Weights of a small self-supervised image encoder.
Training: adamw at rate 0.0015, 12400 steps.
Data: trained on made-up road signs on poles, 245000 training examples, 13.0 epochs.
Rows from block 5 of a small self-supervised image encoder, named by matrix and row number. Rows with one number within an expert belong to one neuron, the router's apart. Each number is 128 + 32 x the weight over its row's rms, rounded and kept within 0 to 255. All counts start at 0. Numbers have three digits each.
After each expert's rows are labels from the 100 images, of 14848, where the router gives the expert most weight on average: "peak on" is the class under the peak. Only what is clearly more common there than usual is listed. The data: made-up road signs on poles. In brackets: how many of the 100.
# router: router (model.blocks.5.mlp.router.weight, 32x256), inputs 104-155
# up: expert up (model.blocks.5.mlp.up, 32x64x256), inputs 104-155
# down: expert down (model.blocks.5.mlp.down, 32x256x64, transposed), outputs 104-155

# expert 26
router.26:128117150106104168181170106101102149114160171131116163052143099140149136117117138137149170077109074110076107126134108159172107092098180122122126116108187144
up.0:079111081107138095171101134176150140105171136091184139164087068128109144132142135181111107119096114124145146103165112058056138158132170088217070089133151109
down.0:079125155146114148135132104100165190074115121109123124144130067085116107094113147152139122153134158107135148083104126135133118088118100140203131129100112088
up.1:157148171101144133113144163145152131167115154154204131114106073094114195140107135166111110108132133116125143070109171151145133154170090125082130118120135133
down.1:141114084140123143152173138104165112126137129106143170181124141151148112159106125130178106131077124125106136097161086134108116102099108204112124112133153087
up.2:107099090110185165125121137149220121132133166129153143144129097108151166108169154156156156100125148131128128137159122083126083149120132100188148103132122109
down.2:100067136152155138107150075105176111122168111098121117164133077100118120102135141120102111107111151168129143133145142150128148107066142129153154094101208081
up.3:103138176114134184112112146116113135112115142096118098124169137107155061133159192135100128143161184182150111132065173133141102170186142114146158180116134125
down.3:122133141135139115106118128088138096151107135128162076115165118133121163114149154135104115127173116172185077138078163151159156163167131117117121156103154145
up.4:130076154086163064195112107141084150128129138120135115101135106149110136111108120094134094116143119167147115213133117077134104099111083126109069164164152098
down.4:127120075070159079110110127166141075111140186168149119090135126159171127093120197131069143130153109148181132096124195117182120133081131155095077146121184097
up.5:117205154152141158104109159124109090172147072147140105077097105140153146175136112093094106113086148192098108116156138135134147084201151161090113105087105115
down.5:100147113077148110160145146089125153130112113057153100152095126151115163104111059132097129152152123143092112134055113139152197156162158122138156145157200116
up.6:082115108201155132083104121148127084107068072134107111147107150102097125170121164096101140185158138166148159141145138137145152095096093094152140144088122159
down.6:090133124120171151158107106099128090123115063046081125197104136182119159137138155147110122126143087093105212136143165107128144098093164137169115135129148117
up.7:136123197144129149107100088139097154089095130100118100152151189129132085172129189142134133160155161125143126166069166160159144185183137114123146171133143138
down.7:130119144122140105100129125067111124139109128141159107073198134158130173145150167110090113126130092156173095140108158140155138163157175130109105190107118131
up.8:138183167143164127116170201105101094094107127101144121114118118105149097154087100135118042118068153087149167082107155152064132122122123147141132168119086054
down.8:147166065129113151091162088108092107098154099118104059117139092099059108114155063164178101094105098121143134120103144099095100092148061133176146127133159167
up.9:101095128169179101144107156130116093154094076099133151132124115133111097109090094077115086142189170094141087162153140089082169085153133110161144113142066140
down.9:188118176138085157130146108114148138179142180156114146147107078133140089190121098134139124189157180104175164093170149111128080104140081151088177123121136161
up.10:083077154131203074061124152121156130114139128087162095139112111095113093117086138050085100112140150142129213159115123101134166171108128125166122114073118091
down.10:118123101109160150112079145106106188105064059111146107180150080161101155125117127119150150138136129136111105098132122128149237095188125118155131125114120130
up.11:151145129189167131124029148146145127165085128123156150152097129109105083131093126134160139149104133082112138125126139091107098126168081134097119135134074148
down.11:141111135135109120102113181095117120211120127116099126161163141145114132133116156138136165120118148141091113157112097148138129159146152149110096085137054145
up.12:104193157208156113077156148128125149067151068145140134127141136152140180110102124091072079146181145160123085154194118136076181098183200155094079116067155137
down.12:102195166146127134135119176122163139136066132113120085167079118180124102066104091133183119197122054132138124143154112149124112074176107158140105140066096082
peak on: face (100)

# expert 28
router.28:113102145149184139090090138095061079154096128058159147114174158122156152177100113153114128110121103161149067139090169165172178145116144093146132161171189168
up.0:119136130162104065093153158084129173112140120118153094193118075096106138076150093124131133191120034173099128120085118139138125044102032185134123094126144118
down.0:140155136118128146112173172089136108167178181158121072125166127145115125077184096141097087153117113173137078105102116103110064093059115151130138181093119104
up.1:182109170108185123138177140086132138113136127063114135145083117103125130084114097151137093137079116149093135082109156137150092059093078169117135123094120101
down.1:145126151116157209077192175126110137123082141107131081127140097157145133134127094164160189148097098137116140127155088160156064154074073142140185173087123140
up.2:103105114110100162143197147106095150063114097127107126155112126177091176067066110160079120151133087121098075072150148154114112124127135111129110153168128128
down.2:167117112124135107142122156112128104123200166163161162070051114131072096153147085130144103122062169172078116081134119102110084156129141170142114113091125194
up.3:037143088133063067129124129063107086102113081094138133185113098080109154072105107145142185165129123107099079143184112144160158112106114083171125093125142103
down.3:089132140179165115149165116133078113132111158097078170128069113113196096157153103110116126145148139145113110164184166144206104107136130124145146155113136102
up.4:166069152150111155124082158129112152097144105089161134168080140129074123102135128109207154200090147150109158121111108098121107112050181124129098074162072114
down.4:150175115193113114117167182140112088089042070175094157169116133186122130108134056106090124121130128178078065133165173152114155122138154085196166068065138165
up.5:186177129106054142095152127148119148132113192096151132203138129114095137132114109141119164089109118137128086122063113131089123169125023086113158130110161171
down.5:167142077118082158163078092116143187166075128119118132084132180097142124081122146094138163099143089084134117118139107177136134095209157185101143124156141070
up.6:182139183141131132110106098194188144153135172127107141143112068174065112130095155181107141122178148116208178135048149119144194141144037152084113105121168137
down.6:194123138082121105108102125091149182196130181143129091066119132090157153084108118135118164160174092087129111127076131148133185182135139096100143108147154175
up.7:080128122155119078142132124100121119102145101079131163169078086127136125056143120191115112101074142126083118097110122144086078163136166104221099121157113107
down.7:139154187125160157094191169129146091095124137109125089163112039161144149142130039186085117124127151120157131137131114154107134127075103148146152148116119110
up.8:069171124084098161103137133101118126108140118095089145065130155138130113081142153199178093061141154121193106102175150136096099131105163103137106187147105097
down.8:103094122075136065103102117138185178176108157122088165106084160096150080175149219094162155116125068166115189153132104128136128138159178127120119108123183118
up.9:182186113111091153120145129152117131118126185084144138189191097145100156111104145147137183071128108100137115151079122142113149136154041082144127139158175168
down.9:139174133117122190159071089134151124196095095132133108101144148137145090113106160126156178076122105053150111142130142173158131136183081184117160141093120082
up.10:096096142137122160100096087169151182091137136135162129152110183100144142172186243128171144138135136198106130184124150110172143140191187147146120139142151147
down.10:151093166133140144161069097169144220183092117145133180092095156101073115097128147094126153121132103146087160171086086128087171109159164098128108057162170164
up.11:135115173094107137113161105171110098165155177112138127142177105151137097096106136139128098120126126090178154118075118108095102167109086091101157119179092108
down.11:156112133078092133105127095170083114127175135118113148148127169136178112160201090076166157143101163137058126122121074136110153112068107090090144123137105156
up.12:091142120131099109081080094178130139088155097121159130179146142096125136109166129128168186068155112152089075159183102122155095127185165137143185172149137168
down.12:136159144116178150111085070162163227171091096114137142087117148106106111134115152123124142093125096121085155156121096131114153145158120118156115092139190150
peak on: backdrop (99)

# expert 22
router.22:105110086159133074108188103163100140106139125100096124128106151161136176167153147070141131108153125112097081106147078113146106156180134133091126133101103178
up.0:148144118102114130091095140144113061127098131147144075145127125148109126119113112125158109165082207098160108107120114148067160152091240155144104157132113113
down.0:112162174039141155062166154148136129168152159144140114090126101190154107137115137133178121133050135115126087100136136117122092133111118129105074153189078102
up.1:156208142154095166107074153132171136127105125124177157089156102117110114080138108125125100168124120114166118148150196160135178065129088114175138138088205119
down.1:209120062093070140125122111100118160150094103192191117162158134112085171121127096114170164148149097124116116142085120116125087107155103123090106109158097184
up.2:085116149135101126154148192075150105162129149123099130151140110114161115077149084132134184110116127124134110128107133114108114124115164101174064142138088117
down.2:103140164148113142081128056095175159081120089098147133090108138144146069095148144161147135120094035053094123144078101154132130115172097107141137165133140101
up.3:138095144069202106013142186130121163127169202093127108193097122102136075132131116142149107118130155121132130137116132097105124138102153108137094097153146079
down.3:047123166123195061144116204166115122186162159165161071133155121082104099079134115067102142139114157180149101131136131131113174143109156093105141090119144102
up.4:141124190130114147183138167126120093173092106169124174098091176150124129158181106154174127160095117162114132105111162069100050101097202154111096147092131166
down.4:134140102168120108076120097137133160129193128137145138090084110136124111129127147145129103145147120142145081098116105110085168110172084135180113098199107161
up.5:166119123106069162128135150108120130107135102131106118112084169138080120122141120112229183141073135122142116074139112099110088117135140074102126088173101135
down.5:134111102103134161123130152130101116113117110136128131061129155158116202152116196081158210145109111120122167147097139117103139086113108115099140094127108145
up.6:169164150129098122093094130163175187145087092156179162092142118094058117162085145115139141148129144123170117139114190162156173114170112175125119109119179121
down.6:197087069122123099131168077148113237116150157132135158123164164115107155131115122134142146099155123108107141164073100151141108154131109115080143118158161158
up.7:133117097193042178172156159072183107099138082165119128125095185156092163192137147115064166111109118167100095093116114101105046141142137140100206168150081158
down.7:173151082134100167098125112146135108118156064054118139117165142146144108127109120135095102124100097120116166144129117140092109109181133115129176107150085134
up.8:145109143139135105064129142167151165167093148130084190176151176119126105158118147118183157169157146143213133164108167113163141166143073194088096103145181112
down.8:144106134129170143150148035192139188085156181116138141130146116084086150108157120158096101143163128127146185172060134122110101133128091131107111095124213131
up.9:122089179144103167146184106108160112135148143148098118069147142104153124144126177171117112117151193159146094139177106105110119181059164146160115185066152123
down.9:106128168176144169147092190107103142144150094130125045087134115165174108103131142020144171117179114143154086123077092150181179115159115092138165105060111140
up.10:075142135167112141092133137157138123157136146158049155175140121177137169114111116096145123148151121139141099139109147107090072093120115157123166127163134090
down.10:120079091155119119076176079123142181138151085129065114141164205098176086125102128141140136168177128105086125125111119116148123137168113158115163115135112126
up.11:163125080120066108137149123198129084125090163149135150167139176126111144116142173132145143123140164087144154160111146115112122194116161100120057109146103158
down.11:209183185050140127132152123141136128118090123075154149098140136200136086108140013200125081136121097114073136073112122136105079126082101125076140150150132121
up.12:144166187088103126155138138107110125152120132186146154113164138150181123155123109136104111131174101110124045131184111152145129131054124121106181157112146146
down.12:104123177152120147137078156108147141140124142209140112114144154121132164156116137056175097153215118117162089134150161129122157169115144094125166131139168106
peak on: rim (62)

# expert 15
router.15:168146090140172134158055135126149126166148158137142115139157107126125117100161122149098085089125071071118148153156156044127086066109173107159155130133103139
up.0:169104053130065133122155124134165104085124079106176185153073146092080153107139126160151138131094194204136122088107121175138191147108124103120160089113185137
down.0:141124139151126111123076114174104098156165120138108127143115129161118149159143119122135080080100149069101125115156190129104140081132154117116126106174098118
up.1:116119139148169097090086150139156137154199153077164149113153099144129157127167123121150115122168162131202126150133078090101107083091157176168172154161090148
down.1:153110088102159078136118092133096138160145168191106120135163094158134063187142138106163129171108133108114150153177174139143152147149091083083098082090148093
up.2:132117133146079149142133060144101108104149088113129149085105110126071138123131141139154154089114102112116085101126144170184143130126130114126152097075175190
down.2:138109128139117127135131134097041129092114151084126136118093148114070129125129104140176179158134164148169130125086083135163101140038106171170172184111164223
up.3:112117111099121117129107093167126147088124109148133116103110148115086134159134140148145168131115115121106098107101132162168137148104135102110040111073170186
down.3:131113120151101137138110125085042117118121163049150179141080171147101119116118149149145159147135155148131120116056104130154090131067137147158137165136161216
up.4:163122137105150123124109117066119110155136135129165169149118155128154124135109103120170101123134089110128161132142093087108097117096146153104182145121101120
down.4:139102119108155069144161099164126119149155134167121142126169062140131064193115153140158127143124135107107173183203160125153145141135065096110085084108144141
up.5:115089165116130108104089113205093124135183158120172124148097136114101132099147129143164128126140109152217164133089106103131132110093130128094141156144187127
down.5:119170072065139144131202203105118130162123088143196128138135149158133155114078101109116113150106145150167096152132102088091114113125094155105134138118096125
up.6:145103105141113090124118087093123117112130117148096139178147137130126116141146129129116133151079168173066151119058131131144135138127029101096133130100142105
down.6:177155139146122139131194176108160157095078147162167155146217127113139158126141089113122100156100130165131095153096156123084105158132151088144089142087127154
up.7:143162101068167091117158161102152092144132148173140123170127128173152119155093166129057080137141122134163144158152175113087142129231207084092117110129101080
down.7:118111164143093151106102111175087176133175149110118122120101112151132112179154125147143150141125136140156173146165103140165153143094035111176128137103132162
up.8:109097132155059149139164132121089094112154124124119180131116136124133123145097099202158162137143143132155128136101082157139150117100098151183140140112131156
down.8:099065150142094168155116145117075144164145156104132126134116171137087125095095086116167158115127132147149070132073088114136130141057140154147214131079143187
up.9:122124122127128140142120101165088150097132103100146134100114131122068132119155141153139155120118127112119112121103145142159138126131122086125071103065167181
down.9:107088100158137150109083121089062152110119149069145179110095165131094130100096129132136159154136146141144110104076101148140057142078136183141163168098139206
up.10:179126178077098166146165095116095097108105070138076132167071132121138122173113122126110143129113111061125150108151102148109154168132187069069092124104141202
down.10:156144159131070155108145164098123101113143156155142122128104101142106112169160088123137111161095103166169085118142136154122106139084145133100070151123144137
up.11:137116236103180200136123102132111094106128095100080126131131108128162120138092113129178151145090132103113124117116101160093143129101118147067134136136139113
down.11:142089223142133201105103137158084129100155094075135118096071182147083102133080139105173163105050137130151120087132111110115123119083161143109124139121165159
up.12:137138182121115150172127125132113123142136140145133097157105177157116120152130162157179151102128080116176160133131169152146157153141120163149164150123168162
down.12:070140111154102091130143137086175078141136072131119117151094149141155164137143107152094118160097145141107146138163095104112198102188177144128124101119086097
peak on: face (100)

# expert 9
router.9:104160172129122097150185115113169058120130089156098158097155133134103143140102131146117125141135189101170094085201124139108105166093138141154087188144105088
up.0:143147171149130044158147163130112109114134180099107149157104140117187167155096112146102140110149149152154090122147167106164073120128097194161116183106128047
down.0:110130118198122168070130139102148170087112130094099106152149130121133099119123125089102138155167102180097119076108152124189147125143051193175100107095147136
up.1:151161177149099073125111225164147142071205112060115140136141107110178193095113088138096116095095130160133131088158131124071134102126132152097115084127160111
down.1:143145195190119123156119127174156113104137097115105061133108140144136151123166093113109109204121072169111131165108154111123094125111111148113107140133184151
up.2:072136106099113124093113121154189162074177133131069140074123144174162100061128128086157146123154120112167119154135153154126145103109128116122121108157141118
down.2:137096180166129149175112158067145112190152188168110153146188131234087154183089131097171136121129151125147096031100156117116167185111152137139097097165085151
up.3:108096088081101090131094111152058124091152145103151106112062124087143180069143145107108166114171115129091140168089127114131176099128151153108133116150129138
down.3:076156103190161166120085106168114125098086085045143098079121168089120162121159134061120151136202060146144161148082143155188156085162093117149210174123166152
up.4:148105142120130195128137111131116161210131077112158135220107156142118115147168171147110147150114148166114175128129124098184149106114114097154119115122163081
down.4:122121100230161106091129130099155142129178124127159140070096130106136094136120120106073073196131113186120114089143086126154116137160127151171138085023145124
up.5:105122117178140071136101076188141131174126173133118076055112125138145134136114131061167129116161119114163128135151150124090136108128146118132146125137106081
down.5:076187110169140122115111154197138099088109113129117111061176124115146168120186083126117163147131116135160060071180119173171126075091078094158142161146151145
up.6:105130141177128123097106140135063126101107224132165121090123080151144111162103119087089136129159143094157132159118182117103071098156104126135172141144125049
down.6:117142126183131096109106165153127135092163176114159134115126120047120151112144136128114148232175086119137107121169122094158112125134105127129145144129175123
up.7:075143136119120095117122063152155104127095118098095126080076119147146073148105127073182088152159128064157095145135143128179182129154132122151169130069109076
down.7:117153113184115126153130157122164136180101147145073173079178129187094131157079107106118157080064158130148092102188119138072102129095122101141124170140118115
up.8:094050108121107170124159086140176134091146101074129136153197169185121066134199161165141106112167154162181159145141135132177081111156118148138184154118112135
down.8:130069154171126142114111123072133158144152216172088152079138134189170130151154138109131135141145138157106091060135128132189154155132119141129088140119093129
up.9:120143130172120202113126140120134158158103085124114152160101171157098119122168127110147138107103123156147110155130133048110134079081112151149102094105089172
down.9:059078113146114145107171104143107117101155102155126055100128131061120151156147131199115126169155087134145071152177125126153125134082149144181111145045138153
up.10:156074124087128183096136151071181140105160226102075151158125098107126086129161171137144125133164121125179193136107133077111099129175105099112109123141115126
down.10:099118117127130107119106169071191175182102140130113130093194109161061146124158115117145138137121108080195098135082153092124168098136172144125145152179128122
up.11:148098097116119137113125122128142166184119139110151038147142201151123093101105157105178107185073103121139112153112135122108191184167098112109136061139132105
down.11:123142075091094098093145155149154176103133124104175096143122119049158115087174125075144100145119132104108177105084114148156139136158135067120105092160118077
up.12:128165148107135067144070160185109067129098161061113165105112076124158114122096109088107140093051132102098133193128133142079158135128132097127101095119127083
down.12:107210134138172114079048127174100127131180130133130127124112071089137087125172083145091137102105137154109120137153170121076106097111116091136132144162162105
peak on: face (51); symbol (46)

# expert 10
router.10:131173154125151054109113168138167082178142160123123157110128094095123153076114126092095155117108172178120122163178142129134120160103115137128112104118116125
up.0:161117152112114117129175183131006122140086171115102144139136191102153185106108154162083120102162094174171137157190113048127122139118099140147141129195141160
down.0:153174132175145175130129183163085153080175085075108111080053189152151073102170127138135048118113081176094177109148154132108118062135131104122110095081162098
up.1:121117094152139128125118111089107169145101087113144140126130108135095113213103150083144149152155165089076086104127157088179196184194191136135175120165096124
down.1:148122204177146076088099223137150092128186143151110139090121051106139124138053098135100099115100104143167140174130160126073112152125092143186105084147130112
up.2:165138108103112121147134159101080067141110148080115149155171118067136183088186181126129130072149105120148126171145153133094100089133085136081156125144099144
down.2:174155129178144178134069151154048163138182127119146115117071197199134105170117148142147106145161100151071140051172133129135135097141071137108089166117143125
up.3:134100105086101190151170134182102125074082113177124153158130195152137092156121172157086155095128125149109116093130131135105119151129148112158121175100148077
down.3:112095151097117176169134103152060127105125102136167098145126168070159110141108187153128143178197085165070098133094149068170152121162115152117139127134138153
up.4:162144143145098151072113146142101255121157143138144082098127157137137156124101130138186142133101153159154114108162130130143149136135145130140116134131204128
down.4:140106110128112137084130110095129188134107142132085129064189106115151112097106188101115188030151109128118110141107150137169153137137108130143191185112102180
up.5:107117089119136126142124146128108099114108067083119144103113161136104151136132153124144128059094149149062091130172154077084139138159136153123134106038123124
down.5:139138137136163128127139133165148115153146153111137154057104206141199171128152137144130069095058162104070108142178144109099140148052095091140105166184088101
up.6:108129093095104162156168109116116112063060124096141103131149103105091158165103106157124122122148088108122074114131096120105122102123143128114153148122172195
down.6:105080080101064112147059112157073222102108120123207124173117134056089124114112112110119171193191123135078140153063094130139163090177106097120182099149168125
up.7:098093109099122086157123160119084101128103095099175133105103145104132161130117126146173098091103128113042088135159148076103162145137178153120152103053100140
down.7:129136144125155136125089122147126119148141165107108145088119173150193154137195161115149064095082144080102150126155141112083125134094176076118126163205055087
up.8:111145094152053158145136103122114155126154118140150104165144174174075097160162122106143127132154113106059131129097111092150106083173126155080175120099184154
down.8:087126166118127163162080105191050193126132123110219102145125184074106158106095169133124172182183150111097113190086114121118149115150157121105168105128149127
up.9:159153140138110133078119152138102243118164144145142089112105157113130167115108129150207151134075157162150125111143124145152151136127124105149111137124199103
down.9:124096102120109136073116086113091172133116153141083127049174124154137100108105195100111179046153110142091089120116135105165167124126101129124199144100114189
up.10:114132070077112115181116131170109094094049078071142153111090186146119154150122107173091169143084156114048109106134131140137131161131124114119102157038146078
down.10:106110122110134184130140059130093154160127173172156128136178178111124162118151126116132092148133136121084070116105107124121184150086159155130115108164125173
up.11:063107164112116109162129076141076102110118035163157161125166155121163147108102123115094136139144135129094084102149117102099120148123146116144148113054173157
down.11:105104183109086195115147123117057077138190146120145131142099124107161113089140132136197121131104104142156127170095146088107125163070198174094235087134114122
up.12:127159140106130097147124108122147089133128142147119134107143147060109156105193146108138103080107187114116087132135135165086087145128134103117149152064081146
down.12:166140153141156141109075139130133126099162148111203116152138149205169150182119168168080130155129109126107125070157148131156116133145077133127066211140104124
peak on: symbol (32)

# expert 13
router.13:111118128162146170101120115128156166136108125121146094080154046150138173147085124068113118153163095134179081144180098171170175107156119131215148179146147154
up.0:074136091120130100221149125121054127164114137135122171113140140104135134123106086171105133183086137088097168097141186130084150130190099149154133075100164129
down.0:193137122160159151148103081111075123147119127113185136112100137115072100100126086145167111167056140116082144099133114102095094108192123145120106082079102097
up.1:160151100134120136092178140149159108105139089095135097151060177146096104132113104120110097128075125165134141035142077123085093135099171109095108147155082118
down.1:176143066090139097143151146058184089206140126161163127122186162106114153103173136103149082153093099093132121120137079089112078128096158146127167080150100109
up.2:117070154152041094111120110142154104092205184090123079102130134140108160118143154104094100125158116162122099173137092069093141129110160143161091102132111148
down.2:133129175125114122104098146172130152174147184161120122152096081118112133069073126167147104117115091134177168122113172145103087164127140068157082104121135127
up.3:191106139168091142175121103069161078184133090135133124173054132096089135198099153129175133119158158115150134097148113131138134146113092197132119139180107146
down.3:103126103125165098156107109148162117139056096151124106175218117125100141104133156164134108101165113128163161111060163162140145125114159169128118136138140100
up.4:111093185108174054162105129157094090123126138109110144163147119153167094169065114117150138117143161064154146122166158153108148121150133148148127134135167151
down.4:189088097124122193088070162169106114178092142145130090136123190137108144160083118063162154164148089125121159114093114131147145117123155114067129097129146168
up.5:118122133143077106141166180110114117136183119146090151131080136118162167124131112126160116146106085110137151064101121110076128166107128074143114066146096081
down.5:109168098201127148206103173161158144069125054077166121109149158114082133103090146148087124166141085114112107133129141161123132106197130127164092086081142089
up.6:065126026133088139152140141124124110128129111139127156136190147134071121090123070132110169190106124124108136102143129118098186117158082114125146036112151162
down.6:158095080136150126184135072078086169140142062085126083122114101133098103071121100089140161155115097090042086112149070132148189125178118109170126078105106128
up.7:117161135150121122161086169124116127187118112115103081104076171134091088153081116131215089147098104137138155166117129093077114094173166170085136048101103088
down.7:171165091120124123156125129115137019147096085149135158117168073108090131133117107126071113153111179155116125084100206132121128154149172101137113136129175115
up.8:172068117085113080142114165069063082138135172169199120167101190054077121142132163112159127113095109129087131084117126073133123178120106136131114107195077128
down.8:161133153118148117173168139198137157119088139150119097127146155057127156199126097150105117156169096119190121067103145129108097123103133134110180164067139138
up.9:139144130096073038146128149116106146143131151136167123119094195115116109161117144128161128142086132108153137083113108112125136158173088178056128146118133115
down.9:154118132137131148112156176129139080108096111123122104175101132097070158112118142090103151142108108143124157139122120193133141110154077170093122065097105069
up.10:143107135069112099151154113120068081142115162185203128171155115102106130108131168155168097149125108140122159108084168056090101140124107141066116150149110109
down.10:148121104091109112158157125112147086142112115114134126092131133130144102097109154176076173176173085159166131134167100109116120105114191148102106133156126171
up.11:109110087155203120139089165146087093142109106150146137142187191122092172142111139148134113142092137125075132093116199122069131103144128140111161079169082141
down.11:102138119148092138105053120176153158071078107132127128177140182123129139121125128088133150135184120175131181109098155139139172058165136174133150110096172105
up.12:107193096114106125124057167035143145108118133168143140125113141114162205077106130101131102135128136100110088104124115125067145066143142160154171099113104086
down.12:136173101130181131081061065073115140109154104149128103114123104091147169118142112120163108126120100117113048112088092166136127120156178120183173121094145112
peak on: rim (39)

# expert 29
router.29:119148089121115153118121169145161140138182168160174120140154111128068108110176131158140082113094117130155105110138154131053080107098107167165133147121159171
up.0:152147074099123164146157094109137140078102079192096167121146179191176148099120146096089093101124127093076101018160134155163189091184177131067137128117138080
down.0:114165150167122169142088113151152151126127122132103076165135129181125135101086125084164139148131128088112119131095089188142120082163155125174163118151102111
up.1:155084102112075138109188142173120158143111132122160162168144144135127061173147179120132148140210190155149175113159157110128143193119079083158112118176148119
down.1:110098111141118178106135131123137133176090118165080133105129097155112100113050122153120209127165131174162130202195153156184183191138137097175133137147133121
up.2:144118112119090132113123146144128144179144111099180152140140101094119112164117100182142138159126152115172156095156127117082114168109087085156134108143152161
down.2:175168105103075128030191151191181099138121088172071146074158131138122124139106135069123124126134134148153167150163131118098120154127130123076093146158127184
up.3:104116194132136134130144171157175150134167181084075210129170114136149087095166117103091111122184159094122129162127114132099105194090085075137068103149139103
down.3:142147169130148151118135165067057203112110108149114101055165149160143134138125094107141170119088082108082097096110106037163146127124128092139052160172094131
up.4:109091117106133134141154111162092117141152097165168200153116205135139109123141206181168172117188151133131155151095160092181220164181116112137103101106134129
down.4:138104129143133103056114107131170140135105100108129122107151112132134104101087111091141093109095103127099106083131147133105131113194127119107122105153113113
up.5:096064126141118149111112042162106148105156142121129141078086135166139092183167214143118159139184134114137135196147160111118115186128151126161098108162081176
down.5:139058066097124076123183051131117193105139141116127147140135107151145099077124164100115142130124160162069130172133118107133117142123093058096113140170073213
up.6:118076134152103156130159040181123138102181158091119127077091108173171078188172194116105138129158123118148145180160122124129103173113142087151068138164075166
down.6:119056154118142120100142073129121204112138131134153128097148103151142081063100160116126136132152138135096089131103103095148106167116140082122145130153067193
up.7:144102115142083164115149079164136167121115134092150146069107145128114107156133148140135172151151159110086137152140149108108107207156117093175053106150100152
down.7:166104057098104106063180096163137146112123101147107153077210078174108129096098162108090142156140156148106126197181161119131111175140119061107149182151108195
up.8:087064150109147055173158101100123112093147139134124150096115161122142149152142129145067159152118108078088093149146144065152104146141157145130128106108078137
down.8:151104115134091118128161143082099137164062111116126115099098149176148065145143092066181195142141111195135157155156106121181116152118135138101146158181105160
up.9:094109169135166106196125158105100099144138144088139169134097194134160099172096115141151059143113133086092142113156081131118122151086098116079127133139054099
down.9:162159198083086180099093124163162193122124123128179169107148117099116112081176133130100109039128153159153137088103147124111155121166097117117092111122160103
up.10:156117128176155128171112147128114081143142100111101150130077127057162093168140130100153171178090137147103145116098124082116182127165140117116114064109107116
down.10:173175143087151134153114123161123160128144150130155169143137113123109129167109139207124060110096202114150116083143151082043094143135111095166107123111142145
up.11:091185043066163057143101163101126135144121158136142095163105125103092124073176142169142123110068134125094162102127183115144101080158145145085110151081117097
down.11:160184094158081098061103112173116105098184159119093096093111133120165127160149122085129146117136111142087142133131050118146131144104105164113118165155164157
up.12:106078091163159092140081089111101041113115102135080114120108123106146109128125097084091099137117152135140112130137148136065106120128143114088058130187085132
down.12:108135133146127164133156153102178072147133098139088155180088155145131149159107109163097106146080148127134120114158089163074129137089133202121104076119106114
peak on: rim (43)